config.toml
dataset = "made-up road signs on poles"
norm = "layernorm"
activation = "gelu"
parallel_block = false
conv_stem = false
width = 256
init = "lecun_normal"
lr = 0.0014
eps = 1e-08
grad_clip = 0.5
adamw_weight_decay_other_params = 0
Rows from block 4 of a small multi-label image tagger, named by matrix and row number. Rows with one number belong to one neuron. Each number is 500 + 25 x the weight over its row's rms, rounded and kept within 0 to 999. All counts start at 0. Numbers have three digits each.
Before each neuron's rows are labels from the 100 images, of 14976, where the neuron reaches its highest value: "responds to" is what is common among them; "peak on" is the class under the peak. Only what is clearly more common there than usual is listed. The data: made-up road signs on poles.
# fc1: MLP up (model.blocks.4.mlp.fc1.weight, 1024x256), inputs 0-127
# fc2: MLP down (model.blocks.4.mlp.fc2.weight, 256x1024, transposed), outputs 0-127

responds to: white rim; square sign; bar
peak on: face
fc1.614:530514478495519488487500467471510517488472526520474551518522494460518488512480450491488503492547495559518472483511500527487485535501491522495533490518455530485538501516555476510477495479523502504515490526517482507507452480459509459499496515546461468521510523506547478518483555510466494540499489517481483516503547502512540515522505500510497534541486477513513499500499491475530457469490
fc2.614:526522505493512478498480455472481477478532521519546468528464477542472500491487519531521537480475508538497483449497500527534517518553529560518518489511515474531483491543511523503522490542504490509508491515510497479508481461521510492482466516537485500514520528513497461453474509498486522518500473500507500460489529525516521494506523508515485508430506496506507510537491461482539535502529

responds to: square sign; blue face; arrow right
peak on: face
fc1.319:500509486505469493501507484532530499525491578547496518508480479494482523466494487538485526518517495495540473485535475550512517477492515506480483513486531490514519495470510481490501487528521484525509485459466517531468514520461529533462537533508531489486523475455482500544498510487506506502601493543516509523498478504506529518472506538458465506558536534489496501517510502545516493515501
fc2.319:496472485516530507501479535496493519457502501528520506530452527456519459515483498465485447530479510511530515491504468482491531462473478446531468478537483469489507516498470503495462509483473504479541511492529486520537527499503514504559478472487511522500506505458458477529487522501479513536502496514481521497487506509507495498526497541502502511499493529469498466519471447487532529531455

responds to: white rim; triangle sign; purple face
peak on: face
fc1.29:508494499499475537527444537491468528535509518521509472531513500492513503492505524484472493455508470490523492519555533430487537529525527492512492503473519509514542505526498471531489491539526475512543493495510480469477451484484504490485496512522516524493518523483563515516520508507529498513504485516478514494488498484455504496513512471520507528506485500494514518492547456515510476532516
fc2.29:499549445489492500462519518529539497489526479468497501474508498469520485502509484519421487523530526520498504510489484502480526526523519497488532483464472505494485516525516491494521509523544468508510493492547476463507494491483508457474554502476505507500455530471454500491460481453460502454538481531510505490526480484492533506453474481512482546517480471522486463500564486481508507537492

responds to: white rim; struck through; square sign
peak on: rim
fc1.316:492512456468486509518504509541507552508493474523495466500493533515473500470510539503513464484522516486528495483541474529497495499478485516487514481505523488482527456483504502488501486488484460498502487516503513518504516468488516529474510497538512511510511527473508505517458500466502514473488527458480496490480517462521503519498471505528481467481533511484474479483481483510510469504536
fc2.316:481514529518481476531518493522488526494483501497502527476516485563534511490515460494521522473558481520502516506517542499473550516463530514491472528521512501492485496492477470475485506494477542482513509439544516508483490485525491497533490496510530452505486517515507466503484515498460493538542471475454519529500472517504444471504487496490530477489497492501481515536483539532536521499501

responds to: triangle sign; white face; pink rim
peak on: face
fc1.760:485501492452520477500519525497500525484535479526510543483517533553526494523485528518502490478490462492529526503496488520459488497504542519534543457464512508488490504507532482519527488498483440501479557499487473513528479492497506474515500501479520505540463504495521489492559504530488511480464497543490465539516455481472523517504499518510532579525506514514471535567492479481469512484445
fc2.760:529541476498524463486506498485584508495491481523488448468469473536520463471528469535511502513486566501502499484509525502513447529558505452488530519469529523457486432517517511494524494515497491472528509519511550474491492479512503528503523515507510538499470474515510506519519519510478489474517545441498544498479540504480524482507481512459506459476467500519498478493491480504488494545480

responds to: bar; brown face; Z
peak on: rim
fc1.546:478468550507512539523548528523524476471557473510520462478500485514521535496498506543504456492539505502532487521513508475533508529541532535460509442508491503475465484493511495464485511495547496531484483548508486493499524472461500487507458506504525485551473490433470510521468505478466505508507486465427509505533566456519493491517516526505505516498500531491524502515511492494525484490482
fc2.546:439492492479463508483533485464478526488486535451573417523495521504447499509497438505478506528487492543472506483508495514488492464498528496488514532452476515469488517530534535505478515483510466472504481543500500513540454496487455508513521527532504509463472500522487494487532530519515493512536529455578495520469491501516476484510508518491500488530518485505496470516493509531493545499503

responds to: white rim; triangle sign; green face
peak on: rim
fc1.536:458499474458471485499521526476521507494513534490486543517489529444478499519474519506497484514527476523528465470558505542489458490441480521540532484500490501487505520473514470498515522461518513476505541487506493544489503465500485515479497531491490477524503496532526479491469506494480464507495517518507520473499512548482453499506500504480538520493495523507478488467491501478468470521512
fc2.536:490533525501493484510475500552478497498470506514491504521490519556526536480535467480469453504494481483513461471510515506517514484484487488493500464467513519503483520513490507513463526435488506500485513511520489536471506501537470483504443492513468487495533555495478518527506563461492541510477512441480478505492483512466522484525482501544501457496535489484488490533468485475533500527482

responds to: struck through; triangle sign; white face; face: brown
peak on: rim
fc1.140:530536565517498497535513480516513508518492488505511514484549498522507511563486483472498482502504551520507514492487530488485517484473498557447519462468473492488486518498481526502509521461546510564488517528504500496522521511490478503453499480490534480497512472492521495571489484512451525501534526525556488513526469497504492538528521492486543412476525507542486520494481469476519501520490
fc2.140:468474479492473465467537531532534520570508511502517482508461469479485497518530459487478500504517523511544517500544522481521500509564489489508526483443492475515523474505493499491509495472525507461510486507506505543491513498512462509488519551500481538492546486480483477535557506483519526541523474535507478473498466489515513517497530476523472479466511501495442532549476534500505468489496

responds to: square sign; grey face; yellow face
peak on: face
fc1.374:489510511483525497557503486505502493480445492558478496491472506501492452515477509500469484506529480512457535498492462532473535447529543511471490490502492506513480532511519516520507539467514481528526479512469470531512429532480444518500509484493520475484480522533416478525519514500525529508507480530498490533502512478504451475498516485550503498495502493472491447511488515483520514518487
fc2.374:441526499542510538522509474499491492428473489514521526454471532494535491475520515475551502546562501479468494514498471507524490491498508531530486516511512493538524516511489475493505502479445501501487480486468497497534497523488509523521505505497528487560482484551501500551513524497527467510551501557444510466499507493583473503519496471501494515486549515506500537468500460519507513487468

responds to: pink rim; orange rim; arrow right
peak on: backdrop
fc1.578:542480507518479522510547469478479476465550495496527493477486467495494513465463494469511494528525497508501496493554471486510536529534515531475493445494526480491500505503546531493497496499537497478497527518471516559515492531477508473466468518489460487533485487493507482510489492523458528503506507512457507511522505490477495521460503464494490481518478541448492508473504451487495487544519
fc2.578:535478497501502503499508477461500515486468489467510485486497532483521506498475507515534473483475487489507495506493462485549481472554494487456507523473517486533520519526521524551504442537486454491541548445493504490522491527506487488525472512516506511502475500518528520484474505538498480530512488513520464517471444522485509518481473466518512509526530497499459503492502458536479482499524

responds to: triangle sign; grey rim
peak on: rim
fc1.388:512513532507496501494477547468515467501484502502495515522477524493506525460496448535500513469504497511459515548518505535491466497512490501510502487557515466510571515501495481533504524460451498494499490464479505503503500518503532497500460473526459501475526530488484497551434532523504466452484513434473502525510486523455487520485527481521520465491502481514495489506527477446477485570481
fc2.388:513525499519564536488520470499479471531515447524477470496519533443460487541478467471537520544453469508505516521491476573508541484478490498486497515507474480539527470458514455465487497534560519475481497534482516520527464505484503472491504512544482509511484506491528511466485518498529506501484493484530544519490496487498530534530438530469523521509479461503495513480515544545522475507479

responds to: bar; white rim; black face
peak on: rim
fc1.71:490533521496535465486481468527479470433477517499555514468516485504490514521505517489478510537552496501511493462492479502501507478489451475492475500525521513486485491462506508499515508495473516504492506503500496513471505483515504475504517489497516452527508518528437490495525506518530513455455536449508496519478522486466520493501439423499508528517488485500477514515481507511505466440487
fc2.71:532489476467498531478519475488494524488486492455448494505484493497494522497482519472506511485487515567527522565462503485512477533497512472556502505518473500501529510513455499451528470472528505506505475496444528491459536534532487496490523479465501472534518501523520478540469525470463478474547481505479478523505480483501502478470505491537508504511519525481469544534544440504474537535492

responds to: bar; red rim; yellow face
peak on: rim
fc1.320:501506493494521554500516492516472488469475499512461524494519495453509489473465487538464473492518477518534497515482506457471518460503524473509508495472481503488479515511503487492522517511530438505494486488511530504515477477441493554559482483490497508458502576518501501512511513521522496476507515507484508548527508437490486520488484500518488505470488512504505486520465497536478473468523
fc2.320:518559506482525531477469484484502481518532490486530443520462504469490504479462512487494520529470538528501510514481526518490494457516477485489530488492470532524483447494544504505471534494491532509517522472450541439513459559467479490484464486533517498465486532512518496496488463454480477489548501517490493487543453503470473485489491478498491485505495509507512480486493475523551479493477

responds to: white rim; red face; struck through
peak on: face
fc1.48:487495512514500509502473484508496499488500497452485492514528524500488519515511451480493475529469472536505504477493479444476486493514466463529533526468488520515478484537494470476511515543483516495516494539477480504501502516501515504511547495499512475520504533486512484472441512523489500506513473456489519559482518518498524450529492517484512474471480504516471504527507437478515501456457
fc2.48:511545536478470529498526504515468493516569533515521528480463495509499493504448485506501456501499509529465475514497492549499509486526494521508546504488497536472488488479480514549529513459530521520487449511535479500509542468492503510520522515495480498495523506515487499492513509477496504539499509489499506471510520513477545515484502489524487510513519468476433498506548521485527492496509

responds to: white rim; purple rim
peak on: face
fc1.313:463542488492502480498535523517474483519498515491543481484506501462538551526479494466497469504485501492485532512494496507508519462491483487461485512498520495524488464528505467512466456493510485528489510499502524501524488508554508509485483477473497524472588534484488485488496544520550490486516494533516522496521501525487545445526500462538514547503475558486497533462475491454487514505509
fc2.313:523516522521496494468515474559514531447495488515494474516492478483485501537510486518482428476507544466440506529477474526478493472512517493534477509495528518532534509508531529531487477480437496539572463443476494477463549530525511462513532464493513467497519477525504511478547474480473505450479511483480512486491543497486511513487508502475475493467509525480466480507504510489490508533483

responds to: bar; white rim; teal face
peak on: face
fc1.103:534536513544536494475493424495514483524518499469520506517482532477509536480490524470451491514514479462468522524428445495470467524472531510501509489490520496486514491496487494445510470505546470497472498494502532494475491527484490532522510504505487499481451511484496450468439505524518505503467466486521471503494547497541507512491537461534504542489466539471445518474514457496489491503520
fc2.103:485544515501474521492472470491514503511469498534540496460496490456446539505484523539473437495535528492487512502532500543471455522494521520488509503480500497557484521482566505521506551511528512508486483521473481473479509520492514464503459537525499464475523494525511511504490500484500478497519523440481505458505549504462507478508514520495527465465483509484493511544514553480499527516542

responds to: square sign; struck through; pink rim
peak on: backdrop
fc1.562:463450469551497490481492497475520528474474455513459500516528482492497480517535518493461517514507543456489487478520499500517488554526479495514499506527517472547488515501505526502522488483488520507499476503504520516528504488493506547469489487515534497483517491465480486451494471549466465470457509493520539541499468470509569526490537493501504483461547541491521508522498518480504494492492
fc2.562:514545496526563479501499457489495526496452526487487524483508491488500482474476524480488495496495497529440445493516490458494489480475467509511507499482485445491521468483485504508480548487513501532506545522475532544529526523537482507546505532467518515519536549497502503516447509482474480495481529515509502491491503449514504493508488480474471559483509506524527526527519523531471507529510

responds to: pink rim; square sign; teal face
peak on: face
fc1.11:533465464469525550519461554519522519488499505515476539488462501527498488485482441468497504508491482497477485480443457558472494514469488516480529455493520513503500472475455501479498471467504483455521496469487511497464511492507492482488478526483483520492498525456510472474488517449498524455511493471504500484508484485524496547534499539475494440491478533538504492509473493458485503450525
fc2.11:497508519497474488547453491494515501513534504495489529462529497527490503484528502495510529500547498528477500460521534557455521540493531525521500498478512480471483451516494491517492545478533490491466507515548454506487482509507508525492548470503510536515525510482543504536492445539437493506466494493515524457555551496498495478496488500483526478503463490472483477536503474489440526484491

responds to: green face; square sign
peak on: face
fc1.658:474475517521505502490517478493541469483534473486485524518517507489497508466538522514529475513487476469503475504478522506470503540483501506521514504524505494474484496517513448518457509548524508516543515539473466460499547495510484512502547520446492523526483516478529496481527527529496529482503505502525496484509493486507516524466489533460510491467502502493485466495553506485518509508517
fc2.658:493489489536486489500506481519485526538524526469513508470494478468547498466480480520519490479502483512509492558493558518480493553469485551482508472510490529515521551516507489479524473546498549488499507476510494449493503486476465508537521511549506553522528489526510478456523470488531502493532529514507495477536515466504532549514481526508521486529492507482527544490536477508528489519542

responds to: circle sign; black rim; teal rim
peak on: rim
fc1.447:453524516486524460562505503503534491473479519494535509454479483530506526505510523502452501456486486537499517483476511510532489487537464514480535490550464490537494499520477497525514478530504461432482513467469517457516457462548496459491506548517500480500533468504497488500505516483517484440554451516515502491491530466525541479473491509481519466480520516557495481484520506493481543467460
fc2.447:466512509536455511462504502536457529469487509520464493469494513520524503549458496527504526481497510513499510487491508499464496512550509532481499485525489496509511489501508525488497547491499459519534507495498534492491464495525497519513467527467472480514512527477494523493459449478449479463519478541508515521501535481503502500525503517499537508464491542480468494519527508498538514502471

responds to: triangle sign; purple face; red rim
peak on: face
fc1.170:514504494490485461459515507540474558446484516498495563490526460520476472485458461487512475506520467500489459514502527499468518532460469492519499481523478505458524474485501512478504459505497529488513541489468476499480500508492525463523482507488488509445452504513495477471474434494463518511473516492496520448513477533479513489494487485498501506528550473560509501519470496487508481525524
fc2.170:487462506468513488506509514502467483485462489486476527504521491525465501497529514458485566493479527455515537475498531535489504463456508526497510486489481475490506453473508538476502489500494521526506514490468512529517502465504480511521480537499510512488499528506477535470511512499509494499462499518509512482502485488516482476535494474530487530501535501487484530517544490473503487453522

responds to: pink rim; square sign; brown face
peak on: symbol
fc1.224:484538501515499530504515498512476514449499521473507482497502479469458456501495478497506526555544548493536482473494468525499529504470494487552491480500485508482463492466464533540557502534507454541494539508523502522520552507513499492458473494547489539513520509452516491506496472520481499457477521470476495522478484491482505487480510542470490511506482502455518505528493537534501495495508
fc2.224:522517502522507516517559484528500496527473482463525463512464476480487537480453455484505452512522485532520485478476487470533446496522508489483526477491499502507505525508527499476524502495497493515513468515505511514489468487478517516495521504491512515492464537535529483518533502501525502518477512489508515521569440486510536498547490450500483494493560465485462497524511555543495542535516

responds to: circle sign; grey face; struck through
peak on: face
fc1.14:530484518482476497497501518496502479539524502511491514477463496492537468491483478499469504522501498536496525440504530511522491481525477491516504482475491496515558476499470450511479512494498470478486480519447483510498502517507476559544464520505510528461511476457509516526570500505478536499479521498509501504478468497469506508465531506519499491550469547496497498527475469526544482490549
fc2.14:508493449508483484482437468532482511514541505483483470516507490486460516513524470440525464477517494486493490519499523521503482502516482492518546463524515473517426499528506492515532492536568481481459527541543490468526509535521489462509500485500495505497495477519520510507517516483504527494488576491498510460472500489502496512546470509486457479471476509519510490507503512501497532556544

responds to: white rim; triangle sign; grey face
peak on: rim
fc1.21:474548523565484479505520515535518486509502501473516513531530488501520519494492477500521487514497484470510455487504421456448489502484503501463479474468496506504496493531504523487546505463514504496533510513533461504489508501501506517519519472463515507543510513549455470536482516529504515521523511465518478528475510490533490522507512480528511470541467493473508481492453491508531497512493
fc2.21:434497519527529501571511488558487517498506482549516494469486546495530497485469494530492455498498526488474551478532500510495477510528525486527476512447499488513493491449486463512522494490483470516482484499489573475503483538509503457512492494443504547478504456515478495495470459513464474532507497523503497500525487485495509492504500474508511501472516485492499508519507471474536482510477

responds to: circle sign; cross
peak on: face
fc1.367:529539482497469459478486491525514506528542510509502520500491469528453501457506507481506504457527440472463482530453506561515454498495509483492493494515521519451499473480490533476484524496497516493532492495510518451528497534466541489502490519563504482534512519487482505475538489487492490485523503540475488512507507507530480514477505508508532520449518526524448520460485522527494517458512
fc2.367:499547558491508531512527508529528502504502512530454535476536535489499498544502511523446467439531499439499534534514492472478467523474512509491467481526485500540524524505513488505487499505531486482479508529484526467491532514528524506491505485492528503453491524480507474478492476507559507493540527502475493534517523507484548503531522515447478473533470486488516502518487445508512502491489

responds to: green face; hexagon sign; purple rim
peak on: face
fc1.129:503516528512481506539465509515463469514497461482465521532514503485467477487546515476604497485505559491495496525496465469506482535524495498522493457458530503476501476513472510516483516520511519510512453501510451512489540514505473479491538500490494543470513477500535518487481554484484480498484541497490502461518509534491457464485486502483475521506494517475473521503503510517507500492511
fc2.129:490535502507537508449514449516490565495484493531524463516506499510519528477500471495499494517497517533558534506519508525492508546508467504458499482494441520531509522488510485505488492493517535478477507473541465452513487474527528517552505530480488518535481509458481433468504523532491515528485501499494519479476517496497503545499517451501471534485444493508501483535538531481486531508490

responds to: struck through; blue rim
peak on: rim
fc1.645:491515549506479469490504516475473503478507535499511497526510513473531515499460478480521527576495539494494517472525527549544478494498483491514525451515463484469478524504477497467480531503515499466472511548466494539477431502482527542481491491508473463453557523524480474486493524511469485516500450485472522510512464489518516525496506502485493489545517494518482498500464526493498505489512
fc2.645:471508489459511525493528506485452511520503467518508519461530456493495466501532488471463524504541467483525484467435428514527506518545477517537469526492477481454519545548495566462503529515493504481484473500491492509520487478506485472534538488519536480547500507489492500488482476494491545494523518500461490515500510532526505504518489510465523525503498508445456522481517537498506519463509

responds to: square sign; purple face; drop
peak on: backdrop
fc1.466:549507510497483508499493508481526520519496467498473499490471519484498530525463469533484465456474486512516494452479488469482490481518540543499509486490530503526532490498453557519510461464441529524492489520548534491534466547444483498485503531543511510517479490479466508517527506553494461521491468472501473501508498478457517496471536494451511492496551513463494511493503527529483484504495
fc2.466:570499534508465511477511479489510563455541491444533496469504513539504468449504528489528472543469479481491528493504482494484497544491469466502510484478529551519470479488520514511539509539473528502530528538505509513516527478482508518520495480477522534510518571512499460494495535466474546478473499553534530527509499541454510529504525515545537482450500448504505484472530493507493445489527

responds to: triangle sign; white face; bar
peak on: face; rim
fc1.563:460477484514540504510560501563511504490479478486535490478534523498511480512491501499501501517488505514517483509489463432506483496504517534496541488464475517459488514479462537467529498515463512462523511514513492503496506514501466527478498522490543469528506519482513506518472472507467488516513499530488488500476469468460507469526521497496525517505532489471487435500473444530476511494492
fc2.563:472487483529507505476531501515468444492502495487464500530454498520509503514443503491458458537514470500459471495495530527539504487491470507509524481493446477522499478487474490495525482505537481497466514473504547515519512501498461484481525528478469534452491511518520445503505492501495486516499517503498475498499529507449475522524464481531480507516497485494475479549451525451496495467517

responds to: triangle sign; white face; yellow face
peak on: face
fc1.315:495508493527502496534492497471518531509498538499515509508525517528502481508510526480542499465504539449477509475479497478490492527546564524520483537501495485474473526475486460503497522526486544484508474524504459480508476518534487483490453488485513565463515501485483517483557553514505515501532505511475518515529516501554463535483519512490463509491517541502499511509514534534519479540529
fc2.315:508540449524506470534500455524488496536501490478526543492506526448439481519511483516496472517520477485524508521482457490560489533538504532516482470476495520477498489493498477506513496500483509495517542494497466467504512452525481472448519491468509510551515470494512520485506492523534492473543524496536513443510445525511536503473525517524510476487479488486514481507481467521483492509510

responds to: square sign; pink rim; cross
peak on: face; symbol
fc1.748:501517514493472459532502479511477507469527489500513518473504481510480520465483513463492494473523507511542538481508504478514479492464544498507541442546538530554537485443475484523472498499514484478484524536482501510508484507493449482444482506523515488510540498478539541505506482475474464471477468501510541511491495486473510482522513463485487507510510510497508541531503491526496504508490
fc2.748:494512549490483539536510453505454529482502532442517509464473502514475471541473488515528495518507489492476524493478487474508486481465489485519527516475488546510509478518508533541478479492501485463517482485488504487496514514488501496532541541510481489467539478513490447534499455545471541494541526525496523500477470514480515476491536473508489457469511518500518471487497477488485511506491

responds to: pink rim; orange face
peak on: rim
fc1.30:459466464479497522530486520535441531532504473512494484534519489531507471502465513506516542484566471506517492511541503508445551521459550490479517514477473516477519493530495484537500471512524476510504512484516526504528468501494512509539485496479516481514521452523478478504514522481485497474505530528514477544507500486488526462463540557499500478496537483483509503498507531504517460476485
fc2.30:493539444518486474499486488506467527516508529514516497545512476502534486503487491506476506471529481496510460468506556512528492503487550496507501527507484524521481514491482539504515503503432489480516445479513515476520475511503562506497499483540592501537503516516499501502479494455542482456496518512515484495494453493512481481457512499519530523512494501462498473459523513514539508495504

responds to: square sign; bar; black face
peak on: rim
fc1.421:475522538514542546497530499479498494527511479501479482492441500467490545503544482501519516491489495523530470499473512489505485513529508538523525464492503506503485496493453501493469453484498517459484498484451465529557540516441511473524540534492459456484492446495485535526471475514514488524503482527503491474491478487500512487503508487480487533515483515458449508498502495523470537494511
fc2.421:502489484512517498461498497462494482526502548511535520524471516545521523502536481499482513518517497476503501475465527480494507543490483481456467460535537490510502524506501520452506511526528483500485475504512509493528481493488470515515483483487472504443534494525521535429499483538508461537524526547489517513476493531542484524500546466517510486528501490485553518545505467484481529522479

responds to: circle sign; brown rim
peak on: rim
fc1.687:502522508468467486528478512539511480512503534498516534519504470509538500456502543520471510502518489475510503553498530549493504541465489518478466509514490532531514503468497504516492488544430528506526531491443522527544508530525528521499493493483489508534489484491510546506447504511489454495505513487508537508479547531513486474511497484502507509499495502495515521500571517510503524464499
fc2.687:479507504507501493470517480516528467535509522492481539542494458513504494474532476514483483448458534505521512489520501465495501468492501540482450475535449497508519511540511424484444506474498473482530504486538495529519482480476527468470516496554477524507453491455503475495474519526520512476555453494508504511483511481484420478503461519483493461502505481502454531476465501450523495487498

responds to: bar
peak on: rim
fc1.571:547480493474495516515495464497493495557555477519491550475465489523489510499497511487511461469512488518448508520467467502474514528502536489484505510476483490492487500500473507476499504474507463505538497488458464475491498544467481496455514482499546498481467499519526525511429470535543430432483504487454474505534528458524520531462457477510521493491499524490510490500510526502481506497505
fc2.571:477520537533518484473503484469498509493439465486544478489526535491509528504498507532483507520472478518535524484507495528515541463505511523510496505444500481504519505444471475487488470478498501554456502512558453441520471477487472480488507484500468509520535509527495462491485528490489536503520518526474495532516509463476490486529494516445512533497503509478522463501507498539487478525524

responds to: triangle sign; black face; white rim
peak on: face
fc1.496:470516462478485531510511551521542461479543459500481522474485515487527544488523536504517524480480465518568501487523486480479520490504483493468504504476499455525525522529546501530489545480516503491473463483447549518470501503500501479481478485509486532458497459512502521499514484502497507512501508511501511507513506477477497474514522491464488527479483502520510517483529509533541502505553
fc2.496:458512499536477456487530496486545500525506511521463474493499496505510521517465522532463518477509491457486481469513516481507530435550511561508499491504460469496541543538471517505516465492489498526484505486548497528524541508499485525507480501523460518515507515521490570524482459501523488528464491549525499461494524506494482497509489472511491456478465535473518485520500516459525441479483

responds to: pink rim; white face
peak on: rim
fc1.730:505474475522477444512428484492459545522498524491522504525483489498511494528486482482476455489551487499510525488540478519498519508480522521447525463506432500554491512490482542469502479506481529497507494504486471486502504520518535481507573486521542500519463504531474485472478512490469573489497480534459448492476462502475519493507479505498452510470488550473524487496530472517508498522509
fc2.730:462514499506487534473475484475464497475489518531492491548506506487501479500459446452539501521477466515503491530515487515493501502546497504476481490497480529489479535508508506483514492449488510489513513470550504521504476468513497487494515454505482532478507478502467471522489483463499501485494515535480477486525466514475503502488458511483495518523503506463497470512459482476539526480488

responds to: triangle sign; struck through; heart
peak on: rim
fc1.669:494489451502527455472506470500527524535506447475497513470507510470472471488503504482533457493479451534487508454516537560535511531485470493523500470494476520503500515501523516521491514512494541494490501535484495507503479491492506494512465503508468468507513468504553524524504501481494510515498440492484498527520487428436526536488471459489552495509468471510499498513513463521557508492489
fc2.669:519502496486523491492517516470527486453489540489550468501538492512476498503507466504480516529483473536524515514506480507491515519491502514513500478480506503496493475525462481521526505527520478510512470531524521480490509536525501540457517503520530473519443515537470449500466490507447495494506448497488501520463534495489515509498497488562511487528512458513500498528501534492498449500515

responds to: square sign; struck through; purple face
peak on: face
fc1.745:516498472469524502497516521509554522489479479496483522456519475493502502489528490530483507528521484464473487519536501517475528479527517483455544491490474489481541469528471502490489516510488475494503457542509472517471475518490513498511528533486496513526463520496513544527526498506489506487515520477447518525507482510472473470503527542495444558510542508526517521543484490477466509523474
fc2.745:493496541504462503461460491502525512509482529515529515451511512510482447473507543483512473489494465478498472536519487453516479513483533526477545506542520516465504488502528493450493494511475500489506475486476484454492479489508522483499544508488484547493500463538506474524521466548474472485518477511487525487507475462494432522515481498501508484504524512506520439497483469475534509541492

responds to: bar
peak on: face; rim
fc1.295:534456497538458515503496467502540482519515510507480516471512468542477533495525529509467501488493507508442520492474503506477509473512500504466477486518523471523503472505516512500468554493493486534470493519502485480563534518520478514496497524455528517485533500452510449482496532488525498490486428525510502513468511545536519515492510485522448558488486470478489512525500492487508472511495
fc2.295:475480514489505501492558540519509492474473539505511493481519518498492464547488525465517458489546503514519489464510479479502493472526504498502450490515492514566505518520477505487491502495545514440505549496520530488513498514470528483533536511506483493453476517523469504481462543491516519494523537540502468453471444500484502490570489512482514501475514506504496514502511519507516559558494